{"loss": "mse", "decoder_upsampling": "nearest_conv", "codebook_size": 512, "optimizer": "muon", "orthogonalizer": "newton_schulz_5"}
Rows from block 7 of the encoder, named by matrix and row number. Each number is 128 + 32 x the weight over its row's rms, rounded and kept within 0 to 255. All counts start at 0. Numbers have three digits each. After the name is the row's rms in percent of the matrix's.
# convs0: expand pointwise conv (encoder.blocks.7.convs.0.weight, 192x64x1x1), inputs 0-63
convs0.0 121:100145116179120140127138156141150101135120102128076138120040135082145107130113064137108195094116153167074094116129096066131135152130132121074203178088153110119138067164106130166107146147128153
convs0.1 099:174116139080124146124152105093146111107161137137128118120132108114096191131121190125074138082114061104132127143079190069104161204106169126144087136169190112141096190122100136101094098132135120
convs0.2 083:145129188102135113190132127186120146115096147182143091091119207118107169121098138184142110121114152135108118085135077117179201132110134148131145168134131045119144106166111105141106129075174136
convs0.3 135:130105143107113112184137142109101208120154130147132145134122132129151141093162131102154071204134157044127184117141103107127135146138088097154115141077137080084162140095165156099152061150092176
convs0.4 077:056145140162111132126133145150137099128158068119095107171084148127132153129108114157075183108108178111131106098109110116150056099153063159115152155143074046171103116126128131141178100094131173
convs0.5 102:119120054208192169096182130141106151115075131118129090107149138086141122116133103159115158121125122157083146153148089081161157114145106142176109142121115112099110160050070126150087158115160085
convs0.6 074:059077107126143170191094116117135114168133120173099122162122119100190155140101125039117154086145132121119105143179091134117098145149192077087148157083085141144099108131129126163113094134096169
convs0.7 091:118077092101089106122139135113166097164154098168042154195130135138162140134121082146081188156045115161155157173124119154123128131144076164137155121197120083113113115147143138109139088117139148
convs0.8 067:105156085096145149145114110147147105166123122162071178118208167203149132148125157093159188161091146116116086114088095112122100095151105147113088076137127086110120180166116126150128082105163175
convs0.9 124:092087060129135206114148110094092171133088125153140055126107118074090065091101083123126135120145169155097114122144062103136133121074134119133123121112169114108103148084091127070105165138130160
convs0.10 083:177104168124111115099136193155110083158082154134128175093128158103188083138120153187159134105077116137132079165134096071163108164113118104112074151110131095083074095117174117154082115122154148
convs0.11 118:173164139136140170122131115109150125114095100121125118163158133149091180130183119102143157182108128099148069152094132200159139155094115087142069079146069082169150161084117155168098094143115187
convs0.12 092:149116202018107105155093113173128142099116123117109155066082091163123161105134161159144126060104144094127078097102128137097156160094130119109103123182084145111124128162184114101141142115121136
convs0.13 073:087052105189143109139114153123119104157151156156136145169142154096171125175148122172144132134108131144141179182131121120109131080062095077108119123126128097110119063137115063167163054156096110
convs0.14 072:190198116092114098160109134183177130136150117120138122058159116194086116149132092132170152171134092098135142124066109167114134108175115114126088172068115108150141122146134122175171110069122137
convs0.15 068:124160108136159080162104144143117161223125144152160118125156119174156104073199036085102095160124162151109119149107131154179171110118129135123152115123207153168129161120119120152117132153127108
convs0.16 106:072143084149164098150053074101168119108126117096189145188105131143124117163116142114113135148077077103190167162182140162098122192084109113171121113158142101094136108133106132131143112146082149
convs0.17 094:125089112113166105138159186115088090137136131081068118079156151117125069114118099162111130135140165120096136085095117072149134095171076142075160161096154116134098155109125112152028104122177137
convs0.18 114:196064123188131103094169161097103166143119168168140110146087151081179169168153081129128134130103111126131066101160145102180117114103122090144106129105127117125086127088083087168120132149086184
convs0.19 129:115103114061134115091087073171136141061122174130080141083111123117109094212134072154070162163110141143169146114114113098153116111147136112139135127100099115111137159198162177169099102111151133
convs0.20 104:093138135169072185120122178098155144123106104095096103130083106123162097087106123071134140119095134123091143103211106118116103180115203120162197147131162138161148075117122088091153109123131164
convs0.21 141:118095086121111209136108116141058144140100150122108056105138142125092092112140053140127114089191153131097103134138075134118114121077146095155111106072142103099113116133182094113160202108136114
convs0.22 119:125067117119164114097088141127117083123038104108136148139168104158134101108179135077079126221191164142137089108142139127115125089149102138098123118112078098174153114114105137147135139084177155
convs0.23 097:130120156154068151193139113089166123146144127123103181120134112142169114060129163140136134100063161148117148076133151102067093120170151162122144182159186130160163159097120168075153103173103149
convs0.24 089:101107106123130098127102135132144077151103154232088060143140111137155158083100122129132148145113059101197163119113174123149112079108132138184106126143090180113157153091091148093104122081128122
convs0.25 108:111114123126104120144105050088102082124110136168118189175148161106150140121149085114180196159102154142186079141135122119153137090105204126116100102144143137089113093128104170154075070138096141
convs0.26 128:172138120127156141093089133091048117125157176150134105091058142160116163111128095199117175151170121099177119155121097153158091114175121136115122125116153104152132149176164077181133160085177150
convs0.27 103:165097131104138139102125062153156057142179135111103141140155122152091210128139112138118187137097132145074100110121146176136162171138155149121139137193104121173070163109122071129092149123153070
convs0.28 099:180115130103086090205112156145122154129049118103120146066163146120106164120096138074108151143141132074106094092150096129102098090135141064091128165134091118120119099172167143171167075102135107
convs0.29 081:130142133078128132160090074159109136097094127080141082110157149187141105107139144110068140115137125157159170120176120151167166169117168143048154095055140114119091205154105140162117128164118127
convs0.30 084:090049144161211189133122106122136105163106123107122183108131164122149130159109179137147144143139130147136063122140163155078093095179082120068147160156122104138099125153145122158198097115148150
convs0.31 106:095083107102164101150099112178122148197100148153138081137126143153144158120158116183180166202174189107116107076091129164141181097135135083087137139144126140116165103091099172129133159152117164
convs0.32 078:145102112100152125119095108168163095161225140134148112090032078137078122116117102134144139080116148145042135124152150122144074111144149132157106147110145115144147139119119106115167115122112042
convs0.33 106:114123127145163125127183074037138165134141130102130054164088088134117096123139147128153123156092107152154090200130110101111149140168065155104118097163128093093168069159120074130136148156154134
convs0.34 076:055141119142162123066095123090184116121113088130111165211193143160127135150097131168114154128088122113148101156092157154135131091110049115161094131142099073080094136149095105111158135111146148
convs0.35 108:102163142128141080186113095218146097185162137146140075107123133165123146161128081166132156193137168136118107124120062124165167106142132093175145172106120097117174147120104125175144154149182122
convs0.36 080:081111120125110159126097117087107076175142169117130117155165119068142172172141141137103206160086123078106111104112082106175109121125145130143126173114125137080088106123087164127134148031152170
convs0.37 079:103033153129101172175126133075119096126110178167147111122181123097171155146077179158131154089127159158152125129179102166140118121100051129126102110124105108097071129120140134128183141112177122
convs0.38 118:143082142132082132132171177178073070178163133112096135089058165136148087152124105146135157133159152082104102108108190120124151090164064116107131129088133136146099146184143101141070128133173133
convs0.39 108:099162108155142068109148142174145101183086174085104091077146119117144112116135125109141120180137131144139119186127056133158161106105173083104099131125088100071150110129086155192187158156158140
convs0.40 118:071163139163108127087132120085115147068127173124141096118061069197159113147146096102138138166116073126188115184153088142119136122151187099099080113126107120110158118090115114132142098103190136
convs0.41 090:168109113077115167093139160059086127137078154137150107047109093091083114075114146121136109151179082139121170159180091099120150165104088124077156154138121123146155126189100153101109112130099154
convs0.42 100:171196126134136067119093143158102150160176118102154105118167170158119069140139109134087130070095116164137128126182144122128183152160055163120133147105172187083120080143148150127160143171151117
convs0.43 092:147191174055107130142118115150130142143163159144064138106139089143119144149111125141132174102155121151171125102122124100127101084114128133090105109136165084148151134046155210105098038139148149
convs0.44 083:189155138113087105137148121143128206115135104100110119095124110124157131131179134033125205140125036126110136128115133162178188094140110108120124091126157108130123152173112118176118087118090138
convs0.45 100:155099132158118150132102178150109049039061116131117155153088101158100153144192122086125150146139097108085074082137128148164089096158160105164122102164127094137128133081111155107096100138139161
convs0.46 132:142116126079143120185125124110147164084175157139126165107107118137085152143125174132133091108082128059142109056126140106119109148129152196166109131113135091131174161121180167111121044192104160
convs0.47 113:127132098078128090092109201138115068148120134139133105153129110072102178110126228169150127143168113103125101132144088084125108108137126131089107154120119111162204137169127116109142069091146185
convs0.48 127:124123122133105114102131153143127060181116116116123060148134112134114220109166186099072138155127098114109079139117205114133169107121146176148128136172107123167113132140086074119111171088162085
convs0.49 119:168140141149099109135144140139164070150112136177121111119117140200078229088167118105150164121113126102128080120126119138147109149178159139165096146195096081137145166141127158184109093174153135
convs0.50 083:175130124085101126145134073088129126104146140075112171153153107112141163198121160125121102157095119195107138095119183099056080107134144180108115128081168134156121109122156204126114104185103122
convs0.51 112:158123108094174105155083124144134129172101109058172128128052137110168133075084161189105123138121179091115117103154106164127202154175107124121135194132099141116108158150113086176128144151115152
convs0.52 092:136133152120176133138100105139130119157126068058137181085051103110156121087109078170074170100073132107165173109130125126117130144137108156113115125101159160162195170133118118139063111115106176
convs0.53 092:146189116148116081141153135138121153169165094147106044145125118152110197085138181113127169076146102159124191147155118141080152156090139155093137147142152155155102118183161135174126170177121162
convs0.54 111:132179083119132082126140106162138131189199135131119091100143109120080078156103148124134047120124112128104098113108149079091116167124142131138139098106089121143161142069133143110223128132203121
convs0.55 096:195104147107116112168075183096142124116118125203140130120137142061180080137173143086129142167129134117118169160140129128182146146109158096136137107030139114104085107112185084154130138117130123
convs0.56 062:114097136137154127126151110133145161133189058153099157163095137148112156152146202161108121125152137162184111092149102090159196099092084129151082091192156119163111094115172092085133115125134077
convs0.57 099:128108128102163118143175113095069119129166135093133109155079079182140161148114106163078161145128159139168127112143151173140086098172080150092068074079170143130130168112118123188099129067124167
convs0.58 089:149112099081086097110070158119116131074178168126097126083108075148136105125148236151159121211129095102164143141147139183146110132123113125105115114072162145092161127120124139125119108083129157
convs0.59 088:081098132160143100172146131118159162148127141128101143090122151086073163110093158172112133094124209123085165112084073122111080118155101074160142160189135102142122105107135094138123091102188187
convs0.60 066:024109131091086177142161145100121167145123108131090117171173138162110160101124145103108151113105103156134136128108150140147111118091114133096153115119066097130130097037170143137164105185173181
convs0.61 087:213107101083124127134143136145060174153094117093122146099089173124127131100114109139178167130131152145080166115181127095095162150121086146133092098126173203164133129172142107156077143181113144
convs0.62 135:142135075111086157116114137164120116179074150094091062141116108112100167111148141187141181142120130081134079130133099113113136138052171144150112122111050134153177132124155186167104153174129155
convs0.63 112:164111115150104083161117194126090123155124172183104151158121152101118113150180155127177174133119098106153107192188113066170147135113105079154118109104119146068107059127108072109140139132094130
convs0.64 104:073132154113156087071169118174075101072113138163146098131096099141166106133122135121118113195150128106167166124104075166171167160167119149107064108082118154124127198102124068115118141112140146
convs0.65 080:168153141113158087119091100147121142128201121130115103128086120167140085104113116109089070123118122139093182165203135106094119142164080147129188142144203164107165100183160162138142135077145103
convs0.66 089:143137125138057174164141175085096089159132114153117134124109153101087109097166119124157087114174141160073091106189120080106127086162105151161166143095167170128163086157118105103100126176173076
convs0.67 110:114123133158151078130111144110117183119203138122101131144117124173179134100123131087127115150147110053133124104191137129093112151123090139088148144076201091116125136167220174161129094102110154
convs0.68 067:165128099110122098132132179106095150052161167100145192114142146095089153097126065127106073164122121135162132088140177117105138170136161143103090115125127136144167154128123173102052119112088053
convs0.69 124:122112133138145159180132130125094111149116135151110120139113116217065182168175096138161161121184151082089122115094061147120116089093113085086123150122136093152135112136053139127061137146142169
convs0.70 108:130145088062106159108103113096121085066119178097127111163123120099123098204134082121093144097141110183147112119130085117180076132174110113138100115115106083136182149189130181114122079090112129
convs0.71 121:178097128144128116156145149090121072157105131146127171140129116204043153108152143065123146163121175092120119104106146182134147133141149114131116088136079069140144165100089157136099127149170207
convs0.72 124:184186156097134101168136136106153183135091154105148078101090084147074125131124113133145113191144183057122081160114060095098136098083096092137112146132128089097128136110188104119109149123110140
convs0.73 093:148073101105197123087068095176125161098150055166178105130108081167141116062112149087132149109162176125132120086178161189158160148140149148105129136126112119097105122093114165097122151115133149
convs0.74 093:138104074116146158089173112141165161101112138178136112162105069128114218090171139102137117146117072131147122189178107148138155118137125117082080197155116077147096139115126119127133093149104188
convs0.75 080:205227130142106093119151135073111121109135187132175087146119138118094106084117077081127125163127090143114075114160164137108120123113160105175130123101145112193126143138057129099118142169111118
convs0.76 092:172099149154131176173131183174108121114146138140178150153091085135136126116080165104083120144179174114130136087093145145122103116125113077133123131203085118160179184139205123068141160140119135
convs0.77 098:182147090146134104161134133131126135146093142148105161159088158063181123128163119091136124142137125130135088130073077125167136077111131116176121073103108164079088133035139090091067107159151110
convs0.78 146:082201154085102091184114151073131158150093108082125143130219115118114146182130133134095134181125102112113163095155123105128155093074163143160177164160117162107113128138158088175153142118127101
convs0.79 064:128170097142119118133108106115105087178160209095144086103163088106065124111164125106106100094123144184091098147137169162116177189152174139174165141135184113138116106094163122103132076141159160
convs0.80 097:184114102134135158156128163123095093143072108160149173117105139115181132100122151111142169113134108121114170083142153153186142141082174087152080133119147151094155145076171119069089108033122101
convs0.81 076:073049180124090201154151091123131106162116148165132107089172107154128130165103195147071197138120136154182152141138113185126119094127117133114156152114100103106111114128175110107165111113158164
convs0.82 096:125134146129109127107177161146146150049118147119056096129158144080131114146180108079170131112120166155121112096084120087187148058198122092134106107145168163110066118116115116079100124135101112
convs0.83 116:093144119132149090151090120119143120155135080124174153166076131113150100146092078070100144157121111084100128139138135168114101200175089112155181120126172135088128108158187088158148044144118167
convs0.84 118:119087128173109156113169176171186107066093130162145128153149177159137141119128104114128169080107132115109128115124127130117112147074127076124146133119078163139156094136113144150046128164028171
convs0.85 097:152067117098161137116132091153091116167111122072134137148143124133171141115141149123141162139135148162125224139180079087161155113141116162137109188150179181153141103226090142143103138140151133
convs0.86 103:099107162198062093185194163071124129107179160143094122129160124132142101173107125097165135166102147135137163115140108069112141106172101132077164117133160152139175147097088156085099118163112110
convs0.87 120:121139112214110142116160076162145093123151141172086071161091097121111140079100126130115137152123140124081082131133160111138116096122174117166145160110141126142032128098057146151084187110153119
convs0.88 097:098204101076158156154079128094116074179140161124112161130158107080093156149120206150125135112143106126127105130101122123150045117099152128100145171134153089155054141179160147125146123148125162
convs0.89 101:194105124143123097116081175164166124131142110132176134124131170087157109130091108144155120070096157110161066148149122100165144094129156072195096091118098099104160089115182099143105132051116133
convs0.90 096:107117101112099092159067110167176114150124092104168158101104113176092141137100083125136121147179120139137121101140145110115157066117099134142120109064185146128213164183058085153095125124103126
convs0.91 090:154167144175110096107112170138111139179141140101147093133146141177060141099100120113154169127166130177116101078214082118082138141173066105103117117132145186126149165141155170164157152164127154
convs0.92 077:095154171176107140157136087101125093108104091204088126123144191141149158052119119149121104137147119096195147116120100102203066105093110140136127150118134055122134125133080090123137094144102139
convs0.93 080:165156109054106148100111094184166140126105160066146109195137159168134154100181100164154114090149124160109149148153153150146166146148091103118079072134154128091139181153094165128084131165101095
convs0.94 096:173094115108172167125157115115086136167134119122126116148102123158149061152155126147138035162140191129124113099165125086169121145103140100152125157135174112127134041125206102092142135171167129
convs0.95 098:119102113112140064137121140081135136169169129114090102071145150192130144115160151094126082077062108184104140110150107165099109124163185175125122149121151128097150096154187164153187117129089169
convs0.96 083:155228133127122158151152120174113109138143105118109136103140114127119140159154138124098143139142097127137176146158135192156107153113156106084132127077176107099092135183171130177041156189185123
convs0.97 143:094135131153098145136106100063155147106120180146165079130085067188155095143146131071112179086063125095113120089157123132176151091092125132137151129110130169141207152171097101105157120148140113
convs0.98 138:126120105186132146098167116129092111126130136086135105151163087074130201101156078130077154128125103155088075118140116137183167142108125151158113111138149106133040119090066070147129180107129092
convs0.99 128:085116118122183100125145122119099138145204162117120127109093107131230133117084130115146098129155104149087097128138150147090095155197137153126158139111162071128087132130160092162214130102163097
convs0.100 114:120181150142092085118135139066117148166140149111146194128167167098124157170071127138098106114106115170130205059167113107070113117063156146151169101154149129097110139101100121106173154133118099
convs0.101 070:105136148132137228196128100110118107098137166155129141123161130105071128140128145131150130090065132067123142160100133070065111133106133177144105124120096214141102099156147127130187089133142119
convs0.102 120:151131104128139096137107140141071154113116085123168105134113182130145120135067139165154145179166146188115134074092134131060162120190076126124150081087119192124125157095142117124159111208160138
convs0.103 082:166192114154095095057129165124141143104168137106126148106093094084060117112124120095143184112112094155069161156151201099096156160162078151162097115127145127156147125157120138138130175137072095
convs0.104 089:043177149185118165188073054138141113156096146068071137144143149137152144151131159126130142170113137138142088150103068126166139120144126148149174136171147119174139104136160155141142097111187144
convs0.105 095:168136107099134112097135136175163113166136170165114155114119108083160163158088202178117133065090052114143112125102153073166104095127061105086119129140132112106109106130179104175124094142143088
convs0.106 096:049094125138170126153157111153174136063137115102168132109159113095142140091127189181135094092136158078124175123089108082145098100167091139163131128120116051120166115080114129077123115111138173
convs0.107 094:119105071142131162103075127161132109169080111109171118107038134134146101140095094126104202122087103129108173118126138082118106228127189096149160146151108130137131098112101106135169131142095109
convs0.108 075:141165173176082115107110123128129158123169093130189195083077117144066134133172120139139069160149151173090087143104120138068147129159076115145175103133149131120164145154099135152105147175070115
convs0.109 124:155101102055119036143149136091164169109122138143132171074144128159140143134100152088149054141103111135107103095141155157128141148178103138159110114118140091082069082096177109166152103169141107
convs0.110 102:085063137127149183054150153095082126135080129135156138194155120083133134171148130138119108091157213151135105105120122099200173163166143085120071122144148121114127119117075102111128140122143141
convs0.111 102:138068133088110109130130084114100069124156111112092132173156104133117187100191153078089159140136110125130126154121138119127139097084153206122097174146139178150082111184073158145089185107144141
convs0.112 116:131111136208146088182121139118121105080130175085164138107097111123157132163161124142089087176116104135175105117147054119163170125153232103143142162144117099095135125111141080147146170122141152
convs0.113 090:079123108130076141134096099116103152075166160122117059116189109169096127102170123097203071131144152130087099115130113141122096115114109115099087120069109118104191138176162111127123147190085132
convs0.114 104:097150102143134119086145171115079082108134107130119180135103126100143104137158055095059169138101102128111151108101197122123089140155146155133111083098176145170119100059152151179080118179144157
convs0.115 125:121169143135136140148176145103123139104132165154079103115151131166064174177180101083168109124122153090114094101049095107180143061127112115045122114112122108151150111165122116131087127162176134
convs0.116 088:148119141191102158163110120084139121128115144127094153187105146144148130129136205158146154102083143143179028143148133161108149132144086106132174097153088130147182100163132133096203127145173122
convs0.117 094:155127142093150140030111057113102129123169187125147110159132082168134136132113110157155097156087144101172129158075149118165104158170098136099051060165125124089152122112145110122117112170111123
convs0.118 093:128161106118117192180180123098091080085117137116166063174122112159089160131165128126169189139130155122166135126161096127101115135099121089191117069145069146082136106155158130119109116167131182
convs0.119 090:101164149059103122120166148102111203097183152138132046075119129162096158098139131195154097136132141142139102120132112085166153116133117130111103135151104093121130141140120107100083190062189126
convs0.120 153:060089150152137077118186130060143154114127108096139123092107114127189113140129080089147143135098082146157172113111078135090164167111149086110139123143091171079176147145137063099131156147101173
convs0.121 126:188163110104148156140136088108107137168089133102080100127054074167087123123165127198158156149124159069159111171129126116086137118092130125106111138115113117181154077086107104109100090145151195
convs0.122 068:118075142091100145103080149069105121096139134104112092077165162154148119158155149152066142130105111161162111097196126143151160134092087122157176098165122071102105094123173083057150101106145149
convs0.123 101:181120158120165082119142155094193043139139151089140078098112130110087164124104169149125110203108100094116070141144149125130139137103175148097104187164073105151122115156076100138118143102144145
convs0.124 087:096091121171096120161128168127102107157149175147074122153118108136143128151150159103102187183137098109122201088116164114077099116112161115170118119066153155106154052076158129149128086110169165
convs0.125 118:123128125071159114150148135075170100107083083119125051085142069126113188111100223122104102128138103122103115098136102138102182128133123169084114174136135082154101126188131126133100114110140174
convs0.126 099:141127080189167147095117140168070169146112146134183087097124101104106119132163110123106107098186124190119130147107053137144156111132105077152137115113110108102147028091124097147145184114130130
convs0.127 086:104182133167158082120127082151128178167157131118160101145125141107130074081158089095128138184123124161128137185126098118156190146132078139153108094111136112103153119181093097189083206109107106
convs0.128 064:168140106070073089218123160154144120113124119127108139121136091153100120143113150098120125157188133175166138106118085130033215146148128119137123134142101162108118147165149158116129093152068135
convs0.129 086:104124161078084119117172082163146159134119131210137093099139184213139129089179107087129094177140117116118143116153134113154169084122181146137131093103094141145180173165126163116085137102149131
convs0.130 113:104039180142136134139150111143117123142130117111104084106121060122139116115186203102079125179147112124109164148164102132151143127102091173115100196113141160141128104164100132198125102096103179
convs0.131 079:139099168082141100097130173136115169121158134094122123115124109134088125174131096073120108088096127159115127128091192085158165172174103155045162136152153156123190114065100157082123150074121123
convs0.132 080:139064128169165182122119086089134140198119125190127169139160191115176080108171120081123169151129146132110116166160141164160099106089154163153106148111115127152139152157115138108152152049137171
convs0.133 077:060140141175121147162110112064077100145120113147109114062166110085154117102104148131128153088131166101108156174136101118126147126134136163157142126201169168126154080107177072129138111079183176
convs0.134 096:113166138141155071161092066077152132075143119169132106128174091180111097123126135145131136119133103101103103138176130195101104112085178120161137078122153119137097089077176152146219137128117123
convs0.135 107:125144098113077116096086133144169150213146116107159119142081119198046157116153160086142120166111104076105130124098119155075086130109126124140076137115069131146154158103120168161117148177094146
convs0.136 081:161144103128223166134174094125065137104141090137136136144151116167137135093170124134140141099118145148097198122150124121133183122145115199091113099096148180153066119114059104117147092165142158
convs0.137 110:162127111134125108138146110070131117158189155071132112059140073087155131156079152127126122183082123164134059159104109115100102184152083142115096107102102150194102149150136122180157114108167103
convs0.138 084:171195124158086066104113107125100145209133150120176129145087172182135105088131138109142142107092120081122164129186120118141119130149100146089108144110147157142108112199166154155068143152185110
convs0.139 080:107122159166104112156136134161059115215147142088112135071118136165108148099125116088147159123181143181103143109108088121093137126222139143082164159128124139185175131152079139134103134154134090
convs0.140 113:142155122106126151181119132159118093153101110140112103150108125142067170100196127179150181155131169067096153134167128158150127149121158095121080104118060084128155099086092115180060142151164163
convs0.141 065:154199156119100091127126081152112117204163119114142167091135134134077175137094086126092136129185130139135151071089118117184156137144128137166085078120138157198163123143113103144134168182087127
convs0.142 082:096117100161104139124124090107118123113175098159116109148117146113154119142050120204104179026110171094127118118068144090168133128144116138194124075125089136131159107128164099124096082103126107
convs0.143 113:103157152098139138129098122136085125102152148117127129104120118083128081190120096118089201077142121138121112066113081154222073117196162113132124146122121116136161220134157132150109101131122131
convs0.144 075:155143137177105057078150166117118166106139116123131084130134145139112174086097091057126053193179097107124139159119116142088157146144128171133161140115173128142202141176129167125087150126116132
convs0.145 080:088113115170121122120077088102158117128115133136149109174103152146095148190110204168156142087099097072136128199152133140140103104115065076152114105170099114077120077104172087122125118100166151
convs0.146 099:111172156142111117154123125083087105135134218165099159115209128126071162109141182146172113155129104132151114129134088066055123103088144118119128136146116127152152125140109151095122178198158104
convs0.147 065:177171132172165123157122069118126177148146136071126166123047106164159113113130127099108116109076110144109184089115137108125103170104054113099135122103116164137119137140091118146081132172044145
convs0.148 071:094054122193120126119133092097154104132143170176115128143129150121142139130096120141184139090054162130148162151131202151149141115083115131175110098172122209096116059162143115130120150120091137
convs0.149 086:141144060138130167178141105111126172122139140069112112140158070120195113135106113094124095122108116156092075112145119155147113129167086135179129126063110140102076146160148107186095177077156071
convs0.150 104:099127111118126071131101156158136100136145146148128060131156117186155123120097134114076131142185131144118136117197120116068139142198057127147112142074222114096127126139193145121134122160154123
convs0.151 104:196119119150093062122163116141163143144128141170083097173114153123130135193131186099131137105085099098181088150120140097176161112112129080109123086115099144082091068129151071114120167140094164
convs0.152 078:211122136115106094153131150108112070125121165072178117167126139156099097104101100137165070111145092078113131173136162145044107176194133121113123154152125179122110132174135130173126123170109136
convs0.153 111:093164137189088161137119134117116124173085114100125154095074160186052123100144135133094173158136148146119121110131119061080132125087154086117150168117082087135168135102056179110097139125153155
convs0.154 111:150111131184103117101152179103158123190123084116132162090077145130114185099109107067125170077067121062115065123071163149132145149097120136161147184134106088161128145079126115105118123137122149
convs0.155 090:112106138099192108128094129160164143130091056090161106165147111113159116186129125082146128184169150139104098104131105106211182126174108079129082136134107140113127102151116109173097173107120071
convs0.156 120:114144096110136144174086145121107144172160157114123122080154168178091119104122121137111099123132184061117152123105081087097079128138060091141111107072142107053108146102184104071131105106084136
convs0.157 094:114199119125199150114117133104115130127070146133160144142173153099061206126120172126129104118178187081142166143105099153160114152131108161127137132139091076111074126083138129086102096147112180
convs0.158 102:104131066152128164090147135122115125140128130120115067161125133119167094144180132123100163149140062170084157121098098162119131120085181082130146118124080150101067113143137042182111200122153107
convs0.159 092:160098124137124122087133135140090113152095158062160137115138066156091111093127190157158058165164153115079103121157148082052115139126132104112108134084178132201139091131170162129150126102141099
convs0.160 113:144107176129096090105151107121153110113113110061098126096101130132083205192149081132103158117148113126138077126109141196129086111089122161092090126160069104192122155182134112148098172105115143
convs0.161 095:131090135042096136113136103103169158180174181095116115129110102105130156150076154106099076091166092172124098094092154159148143128134110087161149112106117143119122056067171097111143136071120118
convs0.162 082:150129156204073110137123140144157120127160068172103174125118142180185129164109136085124139179085117080168049161097134128100147148100111138145136093150120105143168118111125094094171123082153186
convs0.163 095:143107102099165123133131081159082137204099156088165084123055175111108094096117119135142138165124149202111103093180128139153159124155175096150148172106091147120169100095076132106161097107154145
convs0.164 092:079044128108164132096118145135107101157117096136116086118155125157162121162063114105079173068129131121144146106147138104193171129093115136041131138104126050153099096120136139098111133128174103
convs0.165 091:136111066101142124147082095232143195180132113112128147142121094120119139141169132148129128168152110119136154131184126127121101161143087066166125134073139086157140057133184173121160105110142117
convs0.166 085:154192122070116107056171117127124175195171146113136081131079105112081138067162135119126151128099094177163155087096161080191152122158081130160130123125116159119126133141078149124150158131138118
convs0.167 126:138103105132115162144128128160058155179112159134107142121132110191122148100163094209128081131191159079129118120140111162132076155083118095087126153068106050105180118126150088109121127130110105
convs0.168 092:115151138117158161091086116043103098125143138098125109120127070132105135162130123198201120151121142089157115179077119180116102110180126165073105094144077133148179143131116168135074130130098151
convs0.169 100:119105127134112118113085048114109156137148122157171103134168133157138160145132120132131129159093037101107093152167137180074111071088130057110112088163093172145080105102147122145179153106108095
convs0.170 102:099135135159147133146111134131134121130116117060178124123053134142145125126122131152148113152102130108170116134151073160100135166144155133160120182132061059067139166079108156106175130202090194
convs0.171 089:178093131144142114077109157144100143136077164153143057121135194148052113155149115146146147123177124143078112118129088124118123132147140086134138130138157156165079184198112189193122159148132133
convs0.172 093:110149138135096076189133143149160180127158181170102129125156154144163168119137110099170128143137150092108140169129094118167138160175165111214109135089138086106115098093183073130094112155143195
convs0.173 086:083128134111167155133098147090169099147095113066151089157086171155117115120133136135110132141112085044084111136158065167099085167120094121158146128195151128073148163101173106105143137114076100
convs0.174 096:082058176140104144116165127129134104153137141141079134115069135156169120127114183159117163087073117175193106144104122150149113150147052119083119151155094095137160146093115126046147093133106117
convs0.175 123:148155131138131200124160111120081140116075133156138137171114124150090153128221118161148144159115159093115114107114124151196143124095115084110081124125126114168147104047110151148072121204132165
convs0.176 102:106138146129129107186176078065138091073121124135106106098079085151143099147137117079103143121118119095071119088085107085140129111101185128098136186092108150138088089145069144172097156075143151
convs0.177 070:131093131126130099193166095067199147120095143120041169057163127148192102147107136132127151135100120087140065118113103148142124133136081079063148149103110102111119145108144099140123153157131152
convs0.178 078:185143113119078137152144145073086188105117112093127066150139143095118044084171081063097153160134129126089154160149132126132126175086125104129103094098182126119148103141120119124078129181115097
convs0.179 119:090159064098194139122056122158115076124084090081140124157081149071114160178155109156108191123156086123108096133160135129141135134147120139122121152117079119118115105151143111217142098149089106
convs0.180 097:191125169133102163151089177181124104076123085181178157138098118161167139147120140087130137105123127055107176138102156133183166078160081119161105123142107085138129084094137139140093090144141083
convs0.181 099:130145131166110079150131197102141084079136166125080075118181124076219100150116093080129117142153105105142132138105114103145137094110099113179146088086117149115104071158177092141120108085152134
convs0.182 101:134069103113129172173110126138120153127111085165121114132123111204216143137100107125047105176159125165114139161164110102160201103133103126115117145089139179166128177164146116169152152132107139
convs0.183 084:185040122191130135127127170129146117099119110158145130121077169098130113154079112137140104150097106091144082163104162110196125096113065078162117113142105125112102120078205153127122166096145133
convs0.184 073:168160132084090115134150081116163127125112117096123115081112091109129114158156096087108087195194110114123168119144111129117119137141081118149047134110140172175176139156102135166043134140065120
convs0.185 101:058127117157096171120143119096088107045094181164144076156165114156117107177145170137140132120090132121177142123126116120165126083124058150114164094181133150138167112145092158096090121187120104
convs0.186 086:140118120105087085128111148169142124134124063124096101031154092095139190098105143103073136089129126124107099097101120123160099146103151072123135190133081129152047136097125126179101135090108113
convs0.187 095:103075106140164157130141105175112124105132170151120044156167077141109130134185175103137150120157123146087132162138054159127169141114107122102090099097162141175124126196110168170116115198127133
convs0.188 107:106125141131124061127093120138090152167143144112140064125134109155178123144154138127113136053118121065132141081178155132140173172088167161097108090091155147119144084191144089129040142107117116
convs0.189 174:108089087138133188162144115164150139140089116127136133138157172158080183103178097099126133108105159091078099107130115116147142124087102057108132124132078093172163086152102146131062147215107129
convs0.190 097:178104163148110110158067178132176169164124140137144100086083124113133048127099152129128137061132135117102086178174127144120109145092197106144157187062115077123100111144143146140120127105123158
convs0.191 122:123185071115062165121135087103112139161154202090147131137117132158115168127129136149164075161092160068111123146121111088108069159154130153133163147088144143049141145097145110095185140112092142